{"arch": "unet", "model": "image denoising model", "dataset": "drawings of small networks of dots and links", "train_examples": 97500, "image_size": 32, "crop_scale_min": 1, "horizontal_flip": true, "translate": 0.12, "task": "denoising", "loss": "mse", "noise_std": 0.6, "norm": "instancenorm", "activation": "silu", "channel_attention": "se", "widths": [64, 128, 192], "blocks_per_level": 3, "block": "basic", "dropout": 0.05, "attention": false, "upsampling": "pixel_shuffle", "init": "xavier_uniform", "residual_init": "none", "optimizer": "soap", "beta2": 0.95, "lr": 0.0017, "beta1": 0.9, "shampoo_beta": 0.95, "eps": 1e-08, "precondition_frequency": 10, "max_precond_dim": 1024, "merge_dims": true, "one_sided": false, "adamw_lr_other_params": 0.0014, "steps": 8000, "batch_size": 64, "epochs": 5.3, "lr_schedule": "cosine", "final_lr_fraction": 0.01, "warmup_steps": 400, "weight_decay": 0.2, "adamw_weight_decay_other_params": 0}
Rows from block 10 of a small image denoising model, named by matrix and row number. Rows with one number belong to one channel. Each number is 50 + 15 x the weight over its row's rms, rounded and kept within 0 to 99. All counts start at 0.
After each channel's rows are labels from the 100 images, of 14976, where the channel reaches its highest value: "lies over" is the class under the peak. Only what is clearly more common there than usual is listed. The data: drawings of small networks of dots and links. In brackets: how many of the 100, against the usual share in percent.
# convs0: first 3x3 conv (model.decb.0.2.convs.0.weight, 128x128x3x3, each kernel summed), inputs 43-85
# convs1: second 3x3 conv (model.decb.0.2.convs.1.weight, 128x128x3x3, transposed, each kernel summed), outputs 43-85

convs0.102:40 07 70 40 40 40 33 72 42 60 71 60 59 59 44 36 33 57 52 45 44 71 70 53 26 55 22 39 63 58 29 65 36 21 58 56 52 45 47 58 71 44 71
convs1.102:67 88 44 61 56 47 48 29 58 41 66 52 32 42 53 40 61 49 59 34 53 36 60 46 58 54 21 50 56 55 25 50 59 31 47 49 60 38 85 56 44 28 56
lies over: link (75 vs 15.7)

convs0.66:41 52 42 46 42 56 61 41 38 51 43 67 51 41 35 41 55 58 63 33 80 58 43 52 50 31 33 30 53 49 58 53 43 12 48 22 22 27 54 47 59 35 70
convs1.66:37 84 59 37 42 59 29 52 75 60 70 56 44 42 49 35 40 50 38 51 36 75 50 55 54 67 24 59 47 44 58 47 28 47 64 36 39 49 66 51 20 69 44
lies over: link (92 vs 15.7)

convs0.6:63 66 59 80 35 56 59 09 34 61 38 55 40 63 44 35 57 30 73 33 30 75 37 52 38 40 43 60 31 52 48 37 43 42 63 60 38 48 69 50 65 39 57
convs1.6:33 62 30 46 24 60 36 77 64 35 33 45 80 26 72 29 51 56 69 62 60 43 68 55 37 36 68 28 35 36 58 63 44 34 38 66 79 54 35 61 20 54 35
lies over: dot (73 vs 3.8)

convs0.65:32 25 49 51 38 72 48 43 46 83 34 55 56 32 62 53 30 61 40 31 39 73 58 69 38 62 50 52 35 37 61 81 42 45 28 61 52 42 23 63 28 53 37
convs1.65:77 59 44 42 61 35 51 62 45 81 54 81 51 78 45 59 54 21 46 71 23 38 58 56 49 54 40 58 63 38 74 48 64 70 31 43 63 42 65 66 64 34 47
lies over: link (49 vs 15.7); dot (25 vs 3.8)

convs0.40:60 67 63 40 54 51 63 64 82 43 60 41 39 39 72 40 65 57 63 53 24 68 40 36 25 40 45 65 35 32 41 33 41 37 65 69 42 88 85 36 57 60 48
convs1.40:01 52 44 34 61 58 65 28 20 56 44 61 48 59 44 54 55 48 58 31 67 68 79 71 60 72 60 28 55 63 55 59 53 53 26 62 54 15 59 58 60 33 53
lies over: link (36 vs 15.7)

convs0.48:33 49 56 44 57 63 76 30 68 19 78 57 36 72 54 48 38 50 48 57 62 60 64 74 28 58 72 32 60 56 37 68 31 44 54 45 54 50 50 31 75 31 45
convs1.48:71 57 24 43 44 72 56 72 30 68 53 50 45 31 57 44 65 48 66 25 56 28 54 35 55 59 27 78 42 65 50 49 82 26 43 36 19 42 71 42 51 36 65
lies over: dot (28 vs 3.8)

convs0.105:60 52 56 64 46 51 60 47 23 36 28 61 70 56 71 46 31 50 47 41 57 61 60 43 66 20 51 38 57 34 48 37 57 33 25 25 48 57 34 40 74 55 20
convs1.105:44 46 54 61 62 23 42 63 70 51 74 26 53 71 21 40 49 52 79 58 25 64 61 57 49 60 36 44 41 60 42 39 51 71 44 50 70 29 53 53 63 40 57
lies over: dot (53 vs 3.8)

convs0.72:75 69 27 46 56 64 35 37 40 27 45 43 22 68 46 53 42 40 47 47 74 71 72 52 44 29 43 94 53 52 45 47 37 54 51 61 49 41 65 29 52 60 45
convs1.72:51 47 66 61 37 74 37 55 40 34 49 47 65 39 46 62 62 45 65 51 33 46 51 34 88 60 53 43 63 67 45 71 53 23 66 28 44 57 29 49 52 41 52
lies over: link (53 vs 15.7)

convs0.82:44 58 49 42 63 77 63 61 13 47 39 25 29 31 68 47 64 35 45 73 44 65 50 37 31 74 45 47 47 46 52 35 49 36 31 28 41 56 59 56 47 64 39
convs1.82:66 38 55 74 46 50 44 46 61 58 60 70 32 57 37 66 66 28 54 28 59 52 42 81 44 59 53 56 48 70 73 59 54 61 63 34 64 42 40 46 66 38 62
lies over: link (35 vs 15.7); dot (32 vs 3.8)

convs0.57:74 41 40 28 47 51 62 33 45 63 43 56 59 52 56 55 32 46 63 70 53 95 53 64 19 51 43 34 26 58 56 62 20 07 63 68 48 73 45 61 54 29 43
convs1.57:65 73 39 46 44 54 39 79 56 53 56 58 64 63 38 54 40 42 49 59 45 65 40 56 71 61 50 41 57 59 31 53 67 46 45 43 39 38 31 50 32 90 56
lies over: link (72 vs 15.7)

convs0.74:55 58 38 34 59 51 48 60 39 48 72 51 41 55 28 48 46 40 65 37 66 40 49 26 56 47 73 14 59 51 65 61 57 19 18 45 57 59 42 49 53 54 61
convs1.74:57 43 61 60 60 35 45 25 46 44 45 17 55 66 34 63 53 67 48 23 43 40 59 26 52 37 30 69 48 29 45 57 39 55 50 34 45 56 59 40 63 64 32
lies over: link (72 vs 15.7)

convs0.47:38 42 49 58 89 59 21 40 45 57 42 15 65 80 46 54 16 53 59 30 64 54 57 51 49 46 54 25 48 53 65 48 52 66 38 39 60 49 17 55 26 22 74
convs1.47:62 43 75 56 48 73 65 51 66 64 25 65 31 50 44 47 51 37 77 94 57 72 66 38 72 28 98 75 41 56 37 58 58 27 66 64 57 60 63 61 82 55 16
lies over: link (43 vs 15.7); dot (25 vs 3.8)

convs0.124:63 31 27 61 64 47 61 48 24 66 52 37 36 64 45 49 72 35 91 51 49 59 56 44 33 29 68 34 72 57 60 37 70 52 34 73 42 78 52 58 57 49 52
convs1.124:35 61 43 49 55 62 78 49 43 35 46 67 39 51 56 60 50 65 37 41 60 42 54 54 77 51 36 67 31 31 38 22 57 32 64 62 85 26 56 49 55 35 67
lies over: dot (41 vs 3.8); link (39 vs 15.7)

convs0.28:31 34 41 28 45 36 32 48 61 61 62 56 50 50 61 44 54 39 87 27 48 51 33 49 29 25 36 49 39 39 50 53 30 72 54 55 51 53 24 51 27 37 38
convs1.28:68 59 42 41 38 67 50 50 06 48 23 52 66 55 70 62 35 43 56 67 45 33 32 56 52 47 51 39 63 40 68 78 68 59 48 56 54 54 50 49 64 59 72
lies over: link (44 vs 15.7)

convs0.127:47 51 70 60 42 70 39 88 48 30 42 59 44 55 50 47 40 24 55 56 56 49 66 37 52 33 31 61 37 57 62 73 10 38 59 55 65 30 32 35 31 60 58
convs1.127:50 21 61 34 35 74 42 17 50 41 44 52 42 69 46 69 79 56 55 53 53 41 37 57 38 48 70 22 69 56 65 40 40 62 34 48 23 61 60 82 67 58 49
lies over: link (34 vs 15.7)

convs0.44:41 48 58 42 54 64 44 39 31 42 52 44 51 42 48 57 59 22 38 72 36 35 61 57 69 53 44 44 33 37 19 53 36 65 60 32 63 36 42 46 33 52 56
convs1.44:63 32 56 64 56 48 52 41 31 65 12 43 31 38 49 49 40 62 45 29 49 37 17 55 40 63 56 50 47 63 43 51 67 49 44 48 66 33 35 49 62 67 39
lies over: dot (53 vs 3.8)

convs0.112:56 40 58 48 46 66 48 58 58 53 25 39 27 39 47 41 47 17 61 28 40 49 41 38 68 32 47 37 41 69 66 54 62 46 51 53 49 38 53 23 56 36 46
convs1.112:34 32 49 49 62 67 06 62 52 53 65 63 39 55 68 58 72 67 39 44 50 49 46 61 30 77 29 49 33 16 56 48 53 57 38 38 44 27 28 11 50 50 56
lies over: dot (72 vs 3.8)

convs0.89:51 49 47 59 61 31 36 29 54 41 50 51 51 41 56 22 46 57 65 53 55 52 47 52 16 26 62 73 57 48 36 42 37 60 83 49 43 36 41 44 87 40 38
convs1.89:48 23 50 60 54 96 71 58 49 24 47 50 61 51 56 78 89 70 51 61 36 31 61 60 33 58 60 61 41 53 49 80 61 33 31 62 51 60 35 63 30 55 77
lies over: link (53 vs 15.7)

convs0.35:46 52 35 39 52 84 69 47 30 53 66 47 22 48 47 29 22 57 51 60 85 31 59 50 68 37 46 22 51 60 35 22 67 48 54 44 54 58 52 46 45 58 09
convs1.35:48 53 43 55 59 52 41 34 38 57 32 39 46 39 48 61 64 36 36 48 23 12 44 60 66 58 60 78 56 49 48 74 63 52 22 55 58 33 41 43 50 43 63
lies over: dot (65 vs 3.8)

convs0.61:59 75 52 39 43 63 34 48 50 58 54 48 50 60 34 51 48 58 59 51 49 56 59 44 82 43 44 20 58 49 37 63 56 27 54 56 51 23 50 64 60 36 63
convs1.61:49 55 46 58 70 36 43 47 48 31 51 52 27 55 60 14 57 56 47 35 49 34 40 83 67 55 18 63 59 49 23 26 64 67 38 31 26 62 56 43 50 30 41
lies over: link (49 vs 15.7); dot (38 vs 3.8)

convs0.121:47 69 50 56 51 86 55 43 45 47 57 40 42 48 34 53 27 54 65 40 67 41 41 38 16 56 50 09 69 53 39 46 57 72 49 36 48 64 69 81 44 08 41
convs1.121:13 26 38 48 42 31 69 47 51 37 53 39 23 35 44 50 64 59 46 22 37 72 66 49 55 42 58 68 36 53 20 44 75 42 58 55 23 48 07 42 41 39 58
lies over: dot (79 vs 3.8)

convs0.16:75 59 52 30 54 41 39 46 06 50 22 59 52 39 46 26 55 58 65 27 54 45 42 41 35 31 49 43 25 36 40 41 47 25 24 66 48 51 32 33 74 24 56
convs1.16:12 43 59 64 69 44 52 75 51 55 72 44 54 48 49 42 59 48 44 43 29 56 64 68 34 57 61 46 43 33 55 50 47 60 65 39 48 48 64 76 62 46 65
lies over: link (49 vs 15.7)

convs0.108:30 66 42 21 73 49 49 39 34 50 58 37 50 45 44 56 39 46 55 50 63 48 56 38 56 29 55 37 23 39 48 63 17 34 26 42 54 29 44 51 74 52 45
convs1.108:47 44 79 70 24 48 51 58 84 69 56 54 64 66 63 48 43 75 68 65 60 54 73 24 30 52 64 40 68 32 47 42 73 45 41 63 67 36 47 44 44 55 42
lies over: link (56 vs 15.7)

convs0.78:37 74 55 53 39 61 38 51 58 20 35 67 55 58 49 48 67 60 59 27 65 48 40 42 42 56 33 12 47 48 61 50 61 25 29 37 21 34 40 54 52 42 74
convs1.78:58 33 56 39 56 59 64 58 29 51 65 44 56 24 41 48 14 47 62 42 61 48 44 41 51 66 73 93 50 63 67 33 52 45 84 39 19 59 55 29 32 61 48
lies over: link (81 vs 15.7)

convs0.126:63 51 46 34 44 58 54 71 24 26 29 53 52 53 40 39 42 46 41 58 65 68 18 37 43 34 50 50 59 53 38 67 61 31 76 35 36 50 49 29 33 69 36
convs1.126:64 48 62 63 55 35 37 20 66 55 67 54 52 78 39 44 60 36 57 47 45 37 67 69 56 60 56 32 18 66 45 45 69 84 37 57 71 34 33 53 61 74 43
lies over: link (51 vs 15.7)

convs0.99:30 69 47 39 66 68 68 54 73 41 62 59 33 52 53 43 74 36 36 44 50 70 35 49 34 49 63 43 65 30 58 67 66 70 80 39 71 24 30 36 71 37 44
convs1.99:68 26 53 51 53 38 46 61 57 65 53 51 45 41 34 17 52 52 47 66 53 52 42 47 45 46 50 56 38 33 58 29 55 24 39 60 18 47 70 66 09 40 64
lies over: dot (36 vs 3.8)

convs0.85:60 37 40 60 18 56 50 39 17 60 40 50 41 56 62 46 68 46 34 49 37 50 53 39 61 60 49 61 69 61 35 61 60 53 67 45 50 46 52 47 31 55 60
convs1.85:78 55 11 52 66 32 57 31 69 20 63 44 23 33 42 64 90 51 59 48 73 61 61 71 61 72 38 47 49 68 34 73 46 36 37 51 47 54 48 27 62 56 50
lies over: link (61 vs 15.7)

convs0.104:58 79 74 53 51 58 57 44 24 56 36 74 51 28 63 62 42 49 35 42 54 45 53 24 48 63 53 47 66 40 43 59 50 31 09 80 29 44 56 58 28 56 54
convs1.104:32 20 35 38 58 59 69 54 63 31 52 28 56 33 37 31 67 54 46 62 59 42 53 45 71 28 64 46 50 50 67 43 53 40 76 29 25 66 42 40 80 30 69
lies over: link (74 vs 15.7)

convs0.68:59 29 30 42 06 81 64 42 33 43 27 58 31 54 26 53 48 42 32 43 42 62 68 60 31 41 30 36 70 66 55 49 50 68 26 59 77 47 91 40 20 21 62
convs1.68:67 75 21 73 69 22 39 56 69 48 84 37 41 47 64 43 55 49 37 45 30 34 43 24 70 52 51 61 43 63 64 19 70 53 54 39 43 65 31 66 79 67 37
lies over: dot (70 vs 3.8)

convs0.67:56 47 60 39 52 55 27 60 38 42 50 42 43 33 58 40 45 50 66 57 63 54 46 40 40 28 42 33 50 34 02 58 56 59 53 65 34 54 62 39 57 54 34
convs1.67:73 32 50 58 38 38 52 43 52 20 43 30 38 68 46 65 52 42 39 34 41 27 45 57 45 45 66 53 42 67 32 34 49 40 47 25 66 47 18 41 38 38 36
lies over: dot (60 vs 3.8)

convs0.9:72 54 69 28 52 30 24 51 39 29 29 37 54 54 52 66 35 58 44 43 48 59 27 73 40 16 25 37 55 93 41 49 49 66 49 66 44 35 51 58 36 47 63
convs1.9:11 51 30 60 43 46 54 73 73 65 74 75 46 47 52 39 77 61 57 50 51 49 60 43 57 80 51 68 69 19 67 62 45 21 68 21 57 64 42 51 49 76 53
lies over: link (45 vs 15.7)

convs0.36:60 75 49 48 62 75 42 65 37 55 76 44 19 62 43 26 70 42 50 57 65 51 65 35 60 27 49 48 57 33 43 45 66 51 33 61 43 78 40 17 63 39 47
convs1.36:70 35 36 64 41 25 71 45 45 76 24 36 43 63 54 50 58 44 53 35 73 36 60 40 30 61 53 54 62 60 68 55 34 44 60 42 47 46 51 61 45 17 52
lies over: link (45 vs 15.7)

convs0.123:21 57 52 46 44 63 44 21 33 47 54 41 20 39 41 42 69 30 45 45 39 75 33 33 50 65 77 64 30 28 57 73 43 32 56 67 56 50 38 35 25 38 65
convs1.123:38 37 59 51 55 54 66 76 63 60 35 71 66 50 65 39 72 88 60 60 66 54 47 30 27 43 34 48 58 66 18 55 77 55 52 59 22 43 63 52 26 56 35
lies over: link (83 vs 15.7)

convs0.87:73 54 47 56 54 54 34 48 53 50 52 42 57 73 37 37 31 50 52 74 41 69 46 60 57 30 67 58 37 63 61 46 30 53 60 48 51 37 39 32 39 35 66
convs1.87:36 61 56 37 46 32 52 36 64 41 47 38 45 59 64 59 31 54 53 49 52 40 39 41 76 57 37 31 65 63 29 42 39 65 51 43 26 40 60 48 51 47 57
lies over: link (70 vs 15.7)

convs0.38:37 56 54 50 40 53 55 35 49 58 35 37 63 58 57 67 68 66 32 32 31 62 28 47 62 35 65 40 55 64 47 59 35 85 65 38 51 56 54 64 70 47 45
convs1.38:29 53 50 44 24 52 54 31 82 48 43 57 50 39 33 47 44 47 20 74 41 77 40 33 28 48 51 39 47 41 56 50 46 34 61 48 38 45 46 36 28 61 91
lies over: dot (84 vs 3.8)

convs0.32:53 29 26 45 30 42 46 33 45 49 57 48 33 53 34 44 28 34 57 28 44 71 58 64 79 23 45 29 59 55 57 23 55 39 59 23 37 61 60 84 52 33 56
convs1.32:58 72 37 78 56 43 31 54 56 43 49 57 67 48 64 53 60 63 24 53 51 56 49 57 41 68 55 74 35 52 49 77 51 49 59 67 56 30 63 22 62 64 56
lies over: link (58 vs 15.7)

convs0.31:36 34 26 52 29 43 56 20 38 35 44 41 48 38 18 40 69 47 43 39 51 85 36 47 34 65 64 35 55 60 62 45 40 75 53 64 43 61 61 46 42 31 54
convs1.31:39 42 52 54 55 15 57 64 73 79 43 36 58 63 67 50 31 43 36 59 49 24 82 53 63 51 30 71 31 69 59 41 50 37 46 42 75 60 31 36 62 65 74
lies over: dot (41 vs 3.8)

convs0.12:63 75 44 72 40 57 49 72 55 49 38 64 28 50 35 23 60 33 67 47 59 42 49 46 57 38 44 21 64 47 73 28 83 60 41 51 39 40 65 44 39 37 56
convs1.12:38 42 46 32 47 35 52 38 38 48 28 48 45 39 45 44 60 40 33 45 59 49 58 40 55 82 66 65 57 33 65 71 46 35 50 40 59 46 30 66 37 51 48
lies over: link (61 vs 15.7); dot (30 vs 3.8)

convs0.63:26 33 49 64 64 66 75 36 85 34 39 61 43 69 78 67 61 52 73 66 40 65 29 55 26 31 57 33 41 31 47 30 53 24 59 49 47 55 56 59 50 28 44
convs1.63:54 78 57 40 44 45 75 51 46 66 56 75 42 42 20 55 37 59 51 35 62 51 51 70 54 62 27 40 19 74 40 59 40 54 41 66 28 45 58 22 15 79 59
lies over: dot (77 vs 3.8)

convs0.79:49 61 39 42 70 40 70 57 58 45 40 59 40 53 28 31 53 47 66 46 42 61 24 52 20 33 52 45 64 63 55 54 51 38 61 36 57 48 57 39 62 14 28
convs1.79:46 55 35 38 45 46 61 54 65 40 42 39 66 37 73 45 55 51 77 50 59 40 75 57 76 66 48 41 45 64 46 51 26 68 70 47 29 62 62 48 55 34 45
lies over: link (73 vs 15.7)

convs0.7:40 23 62 19 27 56 32 45 37 20 66 53 55 45 66 61 33 16 60 37 52 25 57 59 56 72 36 53 29 26 79 79 50 36 55 60 53 49 60 38 45 54 71
convs1.7:31 64 65 48 44 66 50 56 80 61 43 54 68 44 18 45 51 72 50 51 57 49 89 41 56 53 76 27 51 56 34 48 51 60 37 48 40 49 42 47 44 60 20
lies over: link (57 vs 15.7)

convs0.106:64 35 53 38 47 79 44 63 25 51 35 47 36 58 43 24 53 38 53 57 74 50 63 59 50 29 39 52 40 17 53 45 48 51 50 62 49 21 46 36 34 19 35
convs1.106:23 51 30 33 43 29 30 45 47 76 35 79 30 66 14 59 44 26 66 51 41 61 61 27 57 66 49 34 26 58 61 64 48 37 52 36 63 55 52 52 26 45 32
lies over: dot (42 vs 3.8)

convs0.17:52 63 52 51 74 45 43 45 65 23 44 58 59 72 53 49 54 43 36 81 43 77 55 67 77 40 57 61 34 52 62 89 12 19 52 26 29 54 53 35 43 53 52
convs1.17:38 24 29 40 34 64 55 50 41 49 72 50 21 60 27 64 52 42 67 35 61 32 58 56 33 50 44 15 56 36 87 42 37 66 67 50 67 42 45 48 35 67 64
lies over: link (60 vs 15.7)

convs0.49:68 38 44 31 39 55 56 40 32 27 29 53 44 37 64 25 72 32 74 32 40 52 51 41 31 56 21 50 53 47 43 46 40 47 45 45 65 38 41 32 66 35 60
convs1.49:29 54 51 83 38 55 38 43 62 60 61 75 52 38 49 74 39 67 27 45 55 55 25 44 13 52 63 11 61 55 53 53 72 55 46 44 50 59 51 65 37 66 25
lies over: dot (71 vs 3.8)

convs0.55:53 90 51 35 42 54 30 41 19 27 55 57 30 43 46 37 41 47 69 54 39 29 39 57 41 35 37 51 58 55 41 37 30 41 48 55 65 48 49 73 45 50 60
convs1.55:50 00 59 63 78 53 63 48 50 69 29 59 46 52 58 37 57 43 42 38 43 27 41 40 50 47 22 29 39 55 20 53 80 42 42 69 21 43 28 51 55 20 61
lies over: dot (68 vs 3.8)

convs0.120:62 49 41 67 59 42 54 47 68 52 24 56 47 46 44 58 65 74 40 45 33 55 28 49 73 32 60 33 56 36 24 67 33 37 58 56 51 34 47 69 47 13 48
convs1.120:46 55 18 38 39 44 39 76 38 45 42 74 76 50 82 46 50 45 32 50 41 49 69 67 57 65 57 47 39 71 73 26 70 50 26 46 44 78 68 69 88 61 66
lies over: link (75 vs 15.7)

convs0.37:68 62 54 37 78 53 43 42 45 38 60 37 34 45 31 45 37 40 67 71 64 72 52 38 60 39 42 30 56 66 41 65 37 41 49 54 14 34 60 52 55 56 44
convs1.37:45 64 42 43 29 60 73 42 27 54 50 47 30 74 83 64 41 55 53 74 50 41 33 72 31 49 59 68 43 61 30 43 46 73 38 59 73 42 70 43 24 18 55
lies over: link (74 vs 15.7)

convs0.110:61 61 43 34 52 53 45 49 60 37 56 06 28 63 59 87 53 48 71 45 63 33 48 57 55 50 47 47 38 61 77 63 66 42 68 63 60 64 49 69 63 38 65
convs1.110:66 63 49 60 64 29 23 57 43 33 54 69 49 39 33 50 48 74 46 46 40 64 20 48 70 40 41 50 57 58 49 35 41 44 33 50 39 30 60 34 44 52 32
lies over: link (44 vs 15.7)

convs0.115:51 45 22 57 65 64 54 34 53 55 54 60 32 43 31 50 51 37 47 51 59 66 56 42 51 50 59 53 87 38 51 69 50 68 60 38 49 09 44 30 74 48 63
convs1.115:38 49 31 66 38 30 23 76 83 42 60 58 30 59 44 40 43 57 55 58 47 48 61 47 67 43 41 58 66 60 72 52 28 13 59 46 47 81 31 42 40 82 46
lies over: link (53 vs 15.7); dot (27 vs 3.8)